From a checkpoint of a small segmentation model: encoder layers 14, encoder width 160.
Rows from block 4 of the encoder, named by matrix and row number. Rows with one number belong to one neuron. Each number is 200 + 30 x the weight over its row's rms, rounded and kept within 0 to 999. All counts start at 0. After the name is the row's rms in percent of the matrix's.
# fc1: MLP up (encoder.blocks.4.mlp.fc1.weight, 640x160), inputs 0-79
# fc2: MLP down (encoder.blocks.4.mlp.fc2.weight, 160x640, transposed), outputs 0-79
fc1.362,093,211,199,192,233,220,276,185,228,213,175,157,214,235,200,171,211,171,240,189,199,240,216,166,211,168,162,230,242,204,212,183,146,211,220,178,257,183,181,226,257,195,214,184,216,210,146,221,257,206,124,224,183,191,215,249,248,192,168,260,186,214,222,120,142,244,260,136,246,214,203,196,222,210,212,198,182,168,178,144,193
fc2.362,096,211,211,194,196,178,200,196,221,182,170,201,215,235,232,198,243,172,230,190,189,196,216,216,167,232,173,143,183,185,161,187,164,225,152,217,174,191,229,191,149,229,152,187,227,184,192,175,195,171,188,234,219,212,213,177,151,228,215,138,154,215,219,182,193,231,211,236,223,178,139,229,245,162,206,248,210,181,223,237,152
fc1.363,091,166,226,162,219,246,210,148,193,205,215,208,223,199,215,211,213,196,225,200,184,274,222,194,137,242,239,197,207,202,162,176,206,200,224,203,160,206,275,171,219,208,237,205,179,211,218,219,239,184,218,204,220,201,193,185,148,230,197,237,138,203,155,224,234,215,186,194,207,186,205,235,210,281,155,163,188,202,199,192,149
fc2.363,098,243,182,163,194,241,178,139,174,227,258,161,196,130,169,166,209,238,187,226,181,203,185,195,178,223,171,178,206,238,215,225,198,214,183,186,190,193,182,137,230,204,195,243,201,205,161,180,212,211,179,142,168,187,242,174,187,199,179,195,174,192,184,243,229,209,223,187,219,185,221,237,168,224,223,188,191,173,230,191,204
fc1.364,090,240,160,223,236,180,141,165,194,161,216,238,210,197,184,157,206,233,211,211,223,240,207,207,197,199,180,197,136,198,137,222,237,232,242,206,203,218,264,217,192,246,178,173,241,210,200,178,169,231,216,173,216,192,207,208,216,217,237,188,186,200,188,166,173,221,246,223,176,248,237,213,219,200,219,184,194,202,180,191,152
fc2.364,091,243,168,198,174,201,172,146,215,227,182,218,200,206,182,184,262,185,174,118,163,199,246,237,207,167,202,179,230,215,174,174,201,173,186,173,207,167,212,209,252,204,215,149,275,196,252,138,208,194,228,216,168,189,188,148,188,186,253,197,192,217,225,162,216,157,237,171,210,213,171,217,194,166,175,187,174,240,193,147,201
fc1.365,089,218,265,172,157,159,218,145,153,216,225,215,170,223,175,163,249,211,182,196,209,214,162,221,168,206,227,272,201,164,195,223,203,273,210,134,184,134,217,250,131,225,252,189,175,178,197,197,228,219,220,238,231,234,237,238,197,220,239,201,225,185,194,226,222,220,225,184,194,222,237,213,239,191,206,187,248,186,202,208,185
fc2.365,091,205,197,170,167,193,247,187,146,155,262,221,233,205,196,185,206,228,216,234,197,205,214,196,268,205,190,210,184,207,231,191,197,212,242,139,213,200,205,206,255,153,197,189,202,159,246,157,196,191,170,244,171,183,157,165,205,192,173,239,182,237,151,173,159,155,173,183,196,205,207,218,247,230,208,223,278,148,170,189,208
fc1.366,092,217,225,168,251,225,219,181,184,149,192,224,204,205,238,218,179,171,199,200,240,173,208,174,241,234,180,224,196,224,218,228,174,219,217,175,240,223,206,174,164,138,266,173,216,200,224,221,258,173,197,235,138,210,198,253,183,206,196,192,183,210,219,203,203,192,235,158,227,191,211,202,205,253,265,135,173,180,173,197,187
fc2.366,093,229,200,184,182,241,206,183,202,197,175,229,188,185,221,229,243,193,171,213,249,183,169,185,193,179,206,247,234,183,183,283,209,178,217,193,165,194,184,205,142,184,239,221,167,163,200,191,261,185,204,171,174,240,224,265,176,176,211,208,195,184,161,175,222,195,212,231,211,183,199,193,187,196,210,170,196,166,236,205,222
fc1.367,096,232,157,188,212,213,227,217,169,196,186,194,233,216,187,225,185,142,224,187,263,181,218,189,178,210,194,178,202,189,233,220,189,226,196,205,175,175,166,202,218,215,250,175,185,225,173,162,166,229,237,228,154,187,237,178,194,201,156,197,163,161,255,213,245,154,224,205,202,177,189,149,174,220,171,130,231,233,221,285,199
fc2.367,102,233,240,242,198,225,122,190,189,125,170,232,215,185,188,186,170,225,219,243,159,247,173,229,186,230,167,201,187,158,224,203,208,194,132,207,211,166,156,190,158,181,176,247,207,199,200,229,252,178,250,186,204,162,235,182,233,147,164,185,211,239,199,194,171,232,182,195,238,190,188,220,206,160,193,194,200,218,208,173,240
fc1.368,083,222,257,199,223,207,204,226,178,175,200,205,218,207,199,261,139,150,222,171,207,173,158,192,186,187,192,200,231,203,217,185,201,157,189,217,201,170,242,279,178,162,182,203,189,201,189,225,178,164,206,220,185,185,199,235,142,193,228,185,235,181,182,198,175,204,200,210,191,208,214,142,205,248,209,212,202,250,141,117,205
fc2.368,092,152,252,227,169,206,221,184,176,173,202,192,267,213,183,248,156,216,231,230,166,188,233,189,155,187,196,208,210,217,222,250,170,183,185,219,154,212,206,208,216,172,222,209,180,204,196,177,208,206,245,163,165,222,119,217,219,181,225,193,183,171,188,195,236,222,177,206,255,240,143,172,221,209,232,217,237,167,239,197,187
fc1.369,101,225,226,201,228,217,185,222,181,196,195,207,230,198,228,178,250,245,196,214,192,259,198,265,199,208,220,130,221,170,178,197,146,204,198,171,214,192,240,244,192,235,237,236,236,152,223,200,170,232,135,196,240,150,277,242,191,171,220,195,209,140,188,203,213,201,215,179,273,167,203,184,185,151,210,228,177,202,150,180,158
fc2.369,091,194,209,134,197,150,224,206,146,200,177,241,195,215,202,221,196,230,172,197,219,146,159,236,211,217,182,177,226,163,208,248,227,207,168,131,202,184,181,182,205,191,195,230,172,231,211,235,211,198,218,164,190,218,145,162,139,193,179,158,204,245,220,211,159,208,218,234,154,159,266,254,186,207,218,229,178,198,174,164,201
fc1.370,090,255,230,204,158,184,198,219,157,236,192,216,188,157,195,204,168,185,175,156,181,175,226,194,192,199,178,199,202,278,203,177,161,214,200,223,174,219,199,159,193,266,254,233,161,203,219,194,147,176,216,208,240,170,275,254,220,173,170,203,266,231,127,170,148,222,202,213,227,210,187,168,180,199,171,174,206,183,190,186,175
fc2.370,085,184,242,259,188,177,216,199,176,201,214,178,185,108,173,196,225,229,203,232,231,184,189,195,212,170,200,187,206,142,154,218,236,185,117,171,182,213,213,201,179,202,202,242,175,231,171,200,224,204,206,225,184,221,244,258,226,166,165,228,210,241,180,205,253,260,228,175,215,177,177,226,205,185,196,193,160,159,197,199,143
fc1.371,100,138,218,238,178,203,202,214,259,229,182,206,178,187,184,153,185,184,193,263,203,195,199,178,183,191,186,183,196,207,189,212,191,232,221,197,185,188,225,291,155,224,199,215,220,214,198,201,200,183,220,159,211,221,234,212,217,209,247,254,183,154,193,210,158,224,227,221,212,219,221,207,195,190,166,181,136,144,216,152,170
fc2.371,098,168,189,165,177,160,220,208,228,207,264,218,173,186,209,245,197,189,213,194,243,225,203,200,210,201,242,195,182,235,253,204,240,216,261,229,232,204,188,197,173,188,222,198,124,251,223,255,255,198,157,157,204,226,223,214,190,227,184,226,193,181,215,172,210,207,148,157,247,153,173,175,233,198,204,224,192,191,181,123,176
fc1.372,099,206,235,263,191,202,166,202,201,164,217,257,193,249,182,190,143,143,186,214,234,215,185,220,211,178,178,187,170,209,261,205,180,218,137,162,143,211,200,155,194,167,199,156,207,191,191,239,200,187,194,190,223,185,174,281,179,230,249,198,207,194,195,170,219,254,235,234,230,216,222,248,239,195,150,213,193,208,176,190,248
fc2.372,110,215,182,203,213,209,178,198,180,203,232,195,213,226,191,204,202,197,196,214,221,175,178,205,207,200,226,210,145,188,216,201,205,237,186,175,210,172,172,119,176,221,250,193,272,195,209,183,247,181,163,153,206,238,224,193,205,230,183,124,139,184,198,194,208,145,190,222,189,208,198,215,207,157,192,206,212,166,196,230,193
fc1.373,110,206,241,211,190,150,179,238,196,215,173,181,200,243,258,198,144,210,179,201,153,230,206,183,188,222,239,200,224,191,159,189,180,149,157,205,210,179,253,163,137,219,171,182,175,170,213,246,207,152,198,223,150,256,148,172,199,191,261,178,263,207,191,183,210,168,193,212,222,222,216,194,194,148,230,187,183,212,172,196,212
fc2.373,104,182,179,190,198,187,215,164,228,151,229,167,207,258,220,154,181,196,222,156,189,154,164,169,157,172,168,259,244,166,152,244,234,169,181,204,191,186,240,172,212,181,154,208,149,209,177,174,193,170,159,226,224,187,174,178,221,194,200,213,201,188,192,223,123,216,201,225,189,266,237,199,233,189,197,127,238,172,225,235,173
fc1.374,125,218,222,210,207,211,199,240,199,154,197,215,246,230,191,162,213,182,185,214,242,207,235,170,184,177,137,220,221,147,190,196,189,182,220,186,250,188,177,183,154,197,180,145,173,176,187,169,175,260,199,200,159,223,216,191,237,223,240,215,191,207,227,207,134,199,223,161,243,207,198,239,194,201,202,171,197,215,196,197,145
fc2.374,119,207,178,224,142,156,225,174,225,214,220,215,155,171,190,181,194,206,174,157,226,209,185,176,191,188,224,242,167,180,171,187,174,182,195,263,207,216,244,152,244,153,227,179,217,152,245,210,186,167,235,191,218,190,187,139,190,150,225,243,208,190,138,214,214,201,200,213,178,206,180,180,199,167,189,208,144,238,189,201,216
fc1.375,087,231,187,190,182,230,192,199,224,172,213,189,224,150,190,196,243,192,196,160,227,211,199,195,228,230,229,187,204,202,176,155,191,191,218,129,209,138,214,249,162,277,164,190,211,177,156,229,229,159,220,152,259,197,198,197,242,218,216,203,194,136,179,148,192,200,144,213,208,163,179,128,227,134,243,155,238,188,250,183,210
fc2.375,098,223,254,197,231,142,203,225,220,198,178,213,186,199,174,229,192,185,179,164,176,191,162,169,204,233,183,206,215,221,161,210,199,194,194,146,254,162,176,236,218,251,213,171,221,209,109,213,219,170,213,258,181,237,184,178,161,254,186,238,205,193,194,224,177,215,216,192,222,185,201,220,215,191,247,128,192,152,227,182,176
fc1.376,103,179,226,168,179,204,186,196,213,233,88,188,230,235,196,233,210,229,205,142,150,186,167,229,212,202,187,194,184,190,154,163,192,185,173,216,246,195,205,198,176,235,222,196,199,195,154,182,229,203,217,187,207,175,197,251,195,125,221,196,156,220,199,178,180,217,212,213,227,248,234,239,168,217,175,201,282,190,142,220,197
fc2.376,099,220,174,214,203,232,225,240,189,170,210,186,202,165,239,208,227,125,173,200,160,214,214,180,208,155,234,188,207,185,198,221,192,227,211,206,235,274,184,172,186,205,209,190,227,197,246,191,197,214,151,209,213,200,166,230,195,168,216,194,177,240,178,224,154,198,240,214,179,201,225,221,150,229,189,156,196,188,174,185,212
fc1.377,107,259,235,191,178,187,222,213,162,168,166,197,215,161,158,179,150,185,256,143,218,201,169,204,211,218,202,190,244,239,230,222,195,179,219,186,180,205,153,209,206,248,210,243,203,235,187,215,178,160,244,228,179,181,168,165,188,197,135,265,186,178,189,204,243,179,187,215,185,240,216,151,251,226,228,144,193,200,202,158,188
fc2.377,111,182,147,190,153,151,159,184,244,209,199,256,241,226,143,207,204,161,180,215,203,215,196,236,235,192,223,238,179,207,149,179,177,226,223,182,216,219,194,205,197,170,236,184,200,210,229,178,177,200,173,135,218,205,193,227,182,200,230,192,196,207,155,213,182,232,152,203,202,161,176,225,231,223,260,240,158,258,192,180,216
fc1.378,102,185,247,246,155,205,178,194,176,195,156,159,151,202,189,161,213,210,231,161,192,170,225,178,230,213,173,212,243,171,249,270,203,191,188,203,206,206,254,186,184,202,167,203,206,217,152,207,164,178,236,242,187,218,176,233,184,186,222,180,197,238,222,187,147,248,207,208,193,227,237,183,170,196,223,145,179,215,146,238,211
fc2.378,097,160,162,198,220,181,248,241,114,241,217,183,241,203,196,266,197,196,155,230,157,183,206,192,193,178,168,128,202,245,189,219,200,193,221,189,142,151,213,163,255,239,148,189,200,170,161,181,201,154,218,236,237,191,163,189,179,191,157,220,199,200,226,227,270,213,176,200,212,209,194,178,243,179,217,205,224,214,200,170,168
fc1.379,095,248,155,218,209,225,145,204,228,176,186,201,172,200,197,214,176,237,180,208,175,201,203,192,203,201,229,205,189,162,178,141,234,227,178,155,213,204,176,129,214,224,214,231,268,170,203,152,207,216,234,203,216,179,202,238,201,165,225,233,179,155,168,203,209,203,195,153,219,226,248,167,214,212,204,163,246,274,234,270,185
fc2.379,095,234,173,159,203,222,140,231,246,194,224,190,228,214,204,170,185,214,184,202,204,242,171,249,197,139,238,210,165,164,158,131,234,222,174,199,185,231,127,233,165,165,165,200,212,179,232,189,200,202,206,194,160,156,198,221,189,180,159,180,214,286,176,213,189,157,159,218,153,223,213,157,174,214,223,220,208,191,189,190,208
fc1.380,082,199,191,201,200,234,271,209,224,188,182,197,209,217,185,149,176,222,278,173,186,205,175,137,167,201,146,232,170,241,215,205,167,205,206,237,197,216,198,196,181,227,192,190,186,222,181,195,270,206,240,179,135,187,165,167,184,222,222,184,221,202,201,159,183,133,261,173,212,144,244,167,230,190,217,219,208,190,203,162,207
fc2.380,091,228,205,166,169,210,187,224,209,207,208,178,228,245,212,191,180,235,220,149,183,222,122,222,156,188,192,195,216,174,213,200,215,219,198,198,203,178,177,189,213,229,196,200,215,235,167,208,179,180,198,219,216,169,189,226,200,226,240,252,254,134,173,182,227,228,218,203,189,205,191,170,216,163,199,236,183,214,180,143,162
fc1.381,092,143,178,224,251,238,215,217,118,210,179,219,226,157,174,208,169,173,254,188,171,230,185,176,249,259,221,176,212,230,168,166,163,257,208,154,245,193,213,223,216,216,169,204,204,214,220,198,212,231,225,169,224,218,207,193,205,197,218,153,217,194,224,126,210,206,167,210,243,220,231,148,218,169,175,166,200,204,133,172,187
fc2.381,106,226,215,216,207,139,219,171,244,184,169,228,228,193,149,202,234,262,240,197,219,238,245,198,160,230,206,254,175,168,121,210,249,226,195,165,211,159,256,166,158,192,159,190,150,199,261,160,174,186,184,219,240,222,183,203,177,166,217,188,158,246,209,162,218,193,199,230,231,199,225,163,201,208,190,232,234,138,197,237,175
fc1.382,100,206,173,193,191,242,210,190,162,196,197,206,234,169,160,226,214,191,211,146,179,234,185,175,189,244,251,237,196,207,202,189,238,205,219,176,158,230,227,174,209,198,168,240,209,188,167,260,180,227,186,266,201,225,185,203,224,191,182,211,164,171,154,188,178,206,185,193,184,196,166,232,243,218,208,152,244,249,266,173,202
fc2.382,098,194,193,171,224,230,159,228,208,196,199,250,203,176,203,194,165,210,157,157,163,210,167,208,204,243,239,204,158,189,191,208,180,240,169,247,156,228,202,218,177,193,190,234,214,213,215,201,214,262,216,185,233,190,234,227,198,182,200,165,212,261,248,155,266,186,260,180,152,212,223,178,202,186,210,252,211,199,226,202,162
fc1.383,102,184,233,238,190,160,196,233,154,212,235,207,240,248,137,196,198,208,215,189,190,204,198,220,225,194,217,201,231,277,161,190,187,193,156,200,221,223,213,160,192,218,189,228,183,189,146,147,177,142,183,228,157,172,225,244,185,149,199,246,172,195,186,211,167,224,241,153,253,236,212,209,216,211,179,138,209,168,227,121,205
fc2.383,104,165,204,233,192,207,210,226,223,216,194,222,191,206,180,194,225,171,195,168,210,132,249,202,167,194,194,173,213,251,188,168,185,171,239,216,159,182,199,213,165,169,250,227,209,176,236,167,226,223,233,226,218,192,197,176,156,215,218,237,188,242,163,158,154,227,142,224,148,177,221,118,192,242,164,214,237,210,196,224,141
fc1.384,103,246,235,182,166,186,213,211,176,190,200,194,225,194,223,209,191,260,200,262,161,215,136,223,236,184,246,239,149,139,221,248,197,184,225,170,171,172,164,180,237,213,174,198,196,208,181,203,242,232,234,198,188,226,194,211,205,261,157,182,210,172,229,180,178,201,184,211,228,208,178,201,188,160,220,180,152,251,205,166,182
fc2.384,089,259,203,208,190,237,167,136,257,226,181,173,222,174,186,204,241,234,117,178,161,247,176,201,206,169,175,182,225,165,197,144,172,214,212,175,226,178,226,177,165,167,185,191,184,203,222,209,210,178,212,198,218,202,239,183,190,131,213,190,213,222,245,214,184,160,208,222,170,205,216,184,167,201,262,196,197,197,210,224,166
fc1.385,089,230,213,144,199,261,224,236,255,218,206,223,184,264,211,239,174,151,221,246,220,198,216,162,199,170,206,207,242,198,260,271,214,230,203,211,251,222,226,201,162,248,248,201,213,159,210,204,171,189,145,182,147,173,209,217,171,191,190,178,166,201,190,175,231,189,184,224,200,184,214,196,162,202,216,180,184,195,217,197,172
fc2.385,098,189,199,214,217,191,182,207,232,189,204,196,165,233,221,250,259,211,249,244,237,188,219,231,170,179,166,226,221,183,222,207,207,151,205,174,214,182,178,143,134,218,267,227,167,183,247,201,210,214,213,181,174,206,234,199,171,281,219,189,165,205,158,217,235,214,145,209,222,203,204,191,117,204,176,168,188,197,177,184,201
fc1.386,111,212,210,220,179,197,206,222,182,229,239,223,214,200,186,213,185,227,238,185,166,261,173,195,206,192,213,232,153,182,153,191,166,191,172,203,238,214,177,202,272,176,244,155,173,211,159,209,224,229,217,210,228,164,187,180,206,187,188,182,237,185,173,201,207,189,95,239,152,232,193,178,193,201,210,159,133,170,209,176,197
fc2.386,095,209,201,210,179,203,216,262,218,147,183,148,230,175,153,230,221,140,205,214,242,183,198,191,169,198,168,206,194,221,165,263,191,189,191,164,161,192,197,236,204,200,195,242,227,174,204,199,182,222,236,171,207,155,143,198,213,130,189,194,180,180,186,246,145,181,153,260,230,224,190,192,185,186,219,192,211,216,240,219,227
fc1.387,090,233,220,168,215,194,219,189,181,220,217,206,207,256,201,260,134,156,213,134,195,194,220,209,222,225,186,216,182,207,173,140,238,202,185,206,196,232,132,195,221,219,179,213,203,150,175,198,216,181,195,177,191,205,152,218,186,190,223,245,232,197,201,225,188,242,204,232,217,182,178,240,194,168,179,198,223,225,237,237,192
fc2.387,101,221,206,186,230,217,233,207,195,194,189,185,242,239,174,228,134,167,217,147,208,195,194,176,230,206,254,207,167,224,218,201,218,217,216,236,215,273,194,223,202,178,164,180,147,230,182,179,217,191,185,154,219,228,153,232,200,147,241,228,164,215,170,213,220,145,188,249,199,171,155,195,239,215,184,216,219,197,201,212,213
fc1.388,096,181,192,174,179,188,202,176,160,196,206,242,247,154,177,240,283,233,227,167,192,216,168,200,223,159,199,181,268,231,205,189,158,166,194,214,199,209,210,206,162,215,188,193,169,217,178,254,241,217,218,274,182,176,187,184,234,261,160,176,193,192,204,110,199,182,153,242,160,204,209,173,213,202,204,176,172,230,210,175,196
fc2.388,096,232,236,170,186,221,208,182,225,167,197,180,213,188,189,226,226,154,223,205,206,181,212,223,195,257,211,226,213,229,206,220,207,184,179,221,252,156,206,195,220,179,109,211,172,219,229,235,189,229,257,271,154,209,172,184,189,230,243,237,236,147,202,194,247,183,231,172,252,224,209,158,178,240,172,234,183,202,215,194,199
fc1.389,093,200,203,230,160,219,194,261,194,214,158,232,197,157,195,202,170,247,184,218,213,175,199,170,258,170,242,232,204,197,166,209,173,225,208,189,238,222,162,183,247,176,160,197,189,198,208,189,162,246,188,166,179,234,186,227,175,165,183,243,224,243,197,189,186,174,190,250,176,265,195,178,241,164,175,178,204,196,238,246,214
fc2.389,087,212,176,259,206,234,209,184,198,257,192,185,203,215,181,170,155,211,202,189,236,206,201,203,278,201,211,196,261,198,187,203,148,175,184,206,134,183,178,195,220,191,187,214,207,199,240,175,202,250,204,214,187,255,130,223,211,159,240,179,192,210,195,222,203,162,149,243,150,197,184,186,215,232,179,216,212,227,258,269,266
fc1.390,090,243,236,272,228,221,214,174,164,200,196,205,261,207,186,210,214,182,187,221,169,243,198,173,191,225,131,220,208,229,226,203,158,230,221,232,212,205,218,191,221,193,217,160,191,192,213,162,215,186,214,212,194,262,240,245,191,224,181,230,191,224,144,223,211,228,158,233,192,220,220,210,190,159,160,204,207,182,187,226,201
fc2.390,097,226,125,211,220,257,217,204,190,197,163,242,177,255,171,174,187,209,198,238,256,180,201,208,223,209,240,239,151,185,229,228,234,190,216,203,195,197,166,195,186,200,219,180,225,157,197,141,203,157,215,264,209,192,255,193,208,190,197,217,173,170,174,160,185,208,176,219,146,165,156,201,194,176,211,182,219,213,247,184,214
fc1.391,103,207,281,204,202,169,212,185,167,197,250,178,184,233,144,211,187,214,182,205,217,202,231,159,202,212,196,229,216,243,169,160,214,200,99,171,220,216,261,232,146,226,252,154,191,252,198,176,275,167,163,208,190,189,193,198,212,170,213,203,201,161,214,244,219,169,171,149,200,232,209,169,209,230,219,197,217,236,207,169,187
fc2.391,107,216,176,211,167,196,152,189,246,139,217,223,216,153,185,154,226,216,203,206,198,239,209,185,241,214,205,197,234,160,173,253,211,158,217,222,225,207,242,238,274,186,185,213,169,179,180,251,210,155,240,194,204,206,183,142,205,196,213,193,213,224,190,220,193,198,178,220,228,226,135,161,233,232,253,182,216,226,183,205,225
fc1.392,088,250,184,173,197,170,272,211,194,195,216,179,244,199,231,239,191,226,208,139,234,226,214,184,238,174,152,188,223,197,179,208,211,222,214,233,186,175,230,245,246,283,225,209,143,167,172,189,187,318,248,201,234,184,229,243,196,200,241,172,196,191,249,175,153,223,239,194,177,209,181,215,217,208,241,180,143,145,218,199,224
fc2.392,095,209,170,183,163,208,154,261,251,186,158,187,135,194,198,274,240,170,245,154,159,231,177,172,227,113,214,163,205,198,209,222,235,245,182,217,196,186,193,233,227,231,168,160,207,185,196,164,256,229,209,187,188,178,160,191,206,233,252,217,196,216,180,166,194,197,220,159,202,210,151,219,176,225,174,213,163,224,186,196,214
fc1.393,088,202,167,182,168,211,188,225,178,206,197,182,193,228,196,174,203,177,185,226,227,239,234,165,196,252,212,183,198,200,188,222,223,207,251,233,233,172,214,156,162,187,228,173,143,249,226,198,175,204,249,167,238,156,242,244,148,222,200,272,223,210,154,238,197,159,206,235,172,173,167,164,185,226,125,167,252,182,251,232,200
fc2.393,090,168,246,181,172,222,213,212,151,221,180,210,199,225,196,241,206,179,187,191,221,231,212,220,220,126,155,241,126,176,188,168,214,164,181,194,234,272,224,221,173,154,162,201,194,173,199,201,200,209,231,240,160,198,181,217,197,202,217,231,169,145,195,219,188,204,178,206,165,214,228,183,223,198,158,179,165,120,173,163,217
fc1.394,096,230,258,191,172,154,223,207,168,214,211,214,167,256,166,195,196,235,157,191,195,226,218,190,149,217,205,246,214,213,156,155,187,252,186,181,181,206,177,184,204,129,196,192,223,225,178,181,204,203,219,213,153,193,251,196,265,217,201,206,183,220,189,198,233,231,153,181,175,211,202,195,155,228,194,207,164,199,177,284,210
fc2.394,093,199,178,187,186,228,219,213,118,179,208,219,202,249,194,168,185,160,170,222,131,165,232,186,195,206,214,172,222,187,174,222,201,156,205,220,152,227,175,180,146,214,177,233,189,160,182,208,134,231,196,139,207,175,180,217,157,191,141,193,179,152,231,146,197,236,263,158,222,221,203,235,167,228,218,182,200,196,210,208,241
fc1.395,096,228,182,168,143,215,213,166,219,232,216,170,266,201,151,234,122,191,215,183,145,155,211,182,231,194,222,138,201,210,198,170,206,216,194,180,184,187,224,188,183,238,224,177,245,181,155,267,200,248,194,171,188,211,178,210,178,199,249,206,203,236,197,218,173,162,175,195,227,245,203,258,201,249,213,191,196,165,208,156,182
fc2.395,097,166,217,223,256,161,231,221,186,180,218,164,166,133,148,232,234,223,136,163,219,221,166,180,206,255,181,224,244,184,177,292,184,167,200,225,252,155,214,244,185,223,177,181,164,176,230,190,175,179,184,198,185,211,137,192,186,204,148,212,215,152,157,154,178,222,224,174,165,167,134,156,174,211,235,192,201,213,173,196,184
fc1.396,087,193,237,183,153,257,199,235,190,244,147,176,155,158,197,245,199,178,186,220,149,246,223,165,212,184,218,211,201,189,203,151,214,196,240,159,190,238,166,157,192,259,195,213,202,200,163,178,170,199,215,231,134,203,163,196,152,226,176,231,223,187,209,240,161,187,194,161,197,162,225,194,235,197,178,197,231,235,161,170,252
fc2.396,091,175,192,177,197,216,186,220,219,186,209,185,257,186,180,171,251,247,200,226,167,268,185,190,181,139,171,167,287,178,188,170,264,228,178,181,206,179,144,198,173,242,225,215,243,171,218,161,221,228,200,217,218,190,161,157,217,213,218,253,178,248,235,222,180,187,169,216,201,182,181,215,171,258,193,155,229,231,163,230,167
fc1.397,100,193,243,183,208,211,206,271,209,177,224,173,167,241,179,218,231,208,233,194,190,201,162,198,178,204,190,159,223,159,222,182,230,201,208,181,229,202,212,211,146,224,224,207,181,248,192,180,192,249,205,185,230,141,165,205,184,122,249,231,165,170,169,207,197,242,247,258,200,157,267,175,180,226,242,202,169,217,198,198,209
fc2.397,101,156,194,224,228,178,203,201,152,170,226,214,268,184,177,182,182,218,225,268,217,237,247,194,195,239,144,287,225,157,179,186,162,202,156,162,219,184,218,171,147,184,195,159,260,220,244,207,213,156,165,147,158,226,173,189,136,142,240,186,212,202,210,212,220,221,193,245,175,177,174,229,176,196,251,197,241,212,207,152,230
fc1.398,113,193,235,154,189,211,183,243,240,273,261,206,166,261,179,189,184,182,192,162,227,180,195,172,160,218,191,191,195,228,223,186,212,221,224,217,193,216,157,174,198,224,239,269,189,203,158,214,203,241,204,235,156,231,160,235,232,175,243,179,196,213,225,161,208,171,156,196,185,229,187,142,180,223,192,166,240,170,236,170,192
fc2.398,106,180,209,217,182,162,203,197,187,225,198,170,208,207,228,190,185,200,195,214,237,243,220,202,211,200,224,135,194,274,156,224,205,181,158,240,209,206,232,220,192,200,170,236,229,192,231,229,218,228,249,216,192,169,174,209,195,229,219,179,212,156,192,235,157,223,200,152,221,169,172,220,211,233,217,264,183,192,183,200,136
fc1.399,111,219,211,171,196,146,217,180,175,198,195,213,212,140,188,220,202,170,197,149,143,244,239,215,210,165,238,168,197,238,165,252,168,185,159,225,258,207,196,238,196,224,202,215,185,236,228,235,156,267,243,194,176,219,187,190,221,205,187,203,176,187,212,186,275,180,179,165,244,212,246,243,218,210,247,158,231,249,163,206,195
fc2.399,101,191,133,201,197,225,220,181,187,149,160,218,213,186,151,257,226,171,167,184,215,184,208,199,140,192,205,217,208,161,234,207,213,194,214,229,186,190,199,194,197,225,224,205,219,229,232,206,203,210,173,183,197,176,156,158,196,192,152,215,175,166,172,183,210,194,194,220,214,164,208,250,156,267,186,187,241,205,119,80,230
fc1.400,094,211,207,197,212,208,237,242,224,245,196,215,209,167,201,219,225,229,236,199,169,190,216,147,148,230,223,219,198,178,200,170,200,223,212,191,226,186,221,185,236,208,218,156,209,202,172,234,207,254,239,217,197,236,217,180,189,254,186,226,195,218,164,167,173,222,227,203,206,224,190,215,206,192,263,185,210,178,189,168,137
fc2.400,105,199,227,158,188,216,217,181,236,138,227,188,213,174,170,186,212,171,174,175,184,236,214,220,202,214,226,190,201,184,188,233,198,191,255,240,217,171,180,212,116,149,239,165,209,190,217,174,205,149,213,214,165,229,217,213,243,208,202,217,220,180,188,168,263,214,178,172,198,208,196,200,136,245,235,209,186,176,218,185,136
fc1.401,106,191,185,212,175,179,245,195,198,233,208,204,220,216,185,211,206,232,243,216,229,220,211,221,183,181,184,187,155,209,151,174,197,244,202,168,223,228,167,178,218,174,231,179,207,213,211,234,190,218,189,246,182,173,233,262,185,196,189,193,200,191,201,234,196,233,177,197,195,200,197,212,163,199,192,178,213,256,200,118,213
fc2.401,108,168,211,205,252,207,175,244,191,217,180,208,216,158,185,195,234,141,175,186,225,234,193,235,184,220,159,201,187,187,236,184,159,171,151,230,224,127,193,240,242,193,179,227,211,165,198,175,143,218,222,167,132,172,184,155,197,183,157,219,159,211,122,220,154,155,162,230,180,201,177,171,175,158,209,186,230,176,149,231,239
fc1.402,090,196,211,168,268,247,266,150,147,164,179,229,267,249,212,185,215,188,221,209,181,172,227,219,208,138,214,137,248,175,182,197,203,209,238,197,202,202,171,189,168,228,265,206,201,183,226,214,161,190,223,213,171,216,208,240,162,139,243,189,225,204,193,235,197,223,176,239,225,201,180,197,215,225,156,206,169,191,194,239,184
fc2.402,104,247,190,215,218,207,131,173,182,232,204,203,178,232,220,244,212,183,180,148,203,171,212,181,257,165,205,207,198,220,205,205,216,219,192,205,200,197,204,222,147,261,249,179,158,170,178,168,189,180,238,217,196,221,153,244,175,176,215,213,148,193,161,240,221,202,220,231,271,202,213,188,178,154,183,215,199,236,233,173,172
fc1.403,119,192,228,197,229,223,173,163,194,188,170,200,217,211,142,230,210,194,132,197,146,209,171,167,196,225,189,196,192,224,183,215,180,244,154,178,198,215,214,218,146,230,246,241,192,152,227,182,203,174,192,265,242,238,166,203,195,151,232,195,212,206,167,235,226,223,107,185,214,177,204,180,195,178,197,183,176,148,268,173,231
fc2.403,104,201,180,217,169,172,176,230,236,216,214,135,150,199,194,217,211,200,213,271,254,177,219,202,225,188,199,157,240,228,205,248,165,250,159,204,169,189,217,160,175,229,226,150,174,236,210,193,163,170,176,196,211,209,156,242,156,235,228,219,192,220,128,220,138,242,198,170,138,166,197,206,189,178,231,190,165,192,272,205,189
fc1.404,098,223,218,260,232,225,187,231,191,256,200,189,241,203,178,137,178,196,195,230,196,158,161,176,202,197,246,166,181,201,187,196,217,204,171,172,192,207,186,192,217,243,168,167,220,215,229,229,172,235,227,186,188,164,194,135,206,186,260,199,195,232,197,198,222,215,200,191,198,231,238,167,154,178,164,160,225,233,182,183,251
fc2.404,109,212,159,144,218,176,204,202,178,192,140,228,168,157,215,141,170,186,275,193,228,114,171,159,193,266,203,245,217,203,131,164,161,196,214,203,208,206,190,216,226,221,244,163,225,202,230,212,222,214,223,214,183,140,184,192,229,190,180,178,215,157,216,225,191,220,189,209,202,188,256,193,196,183,174,209,232,289,205,167,190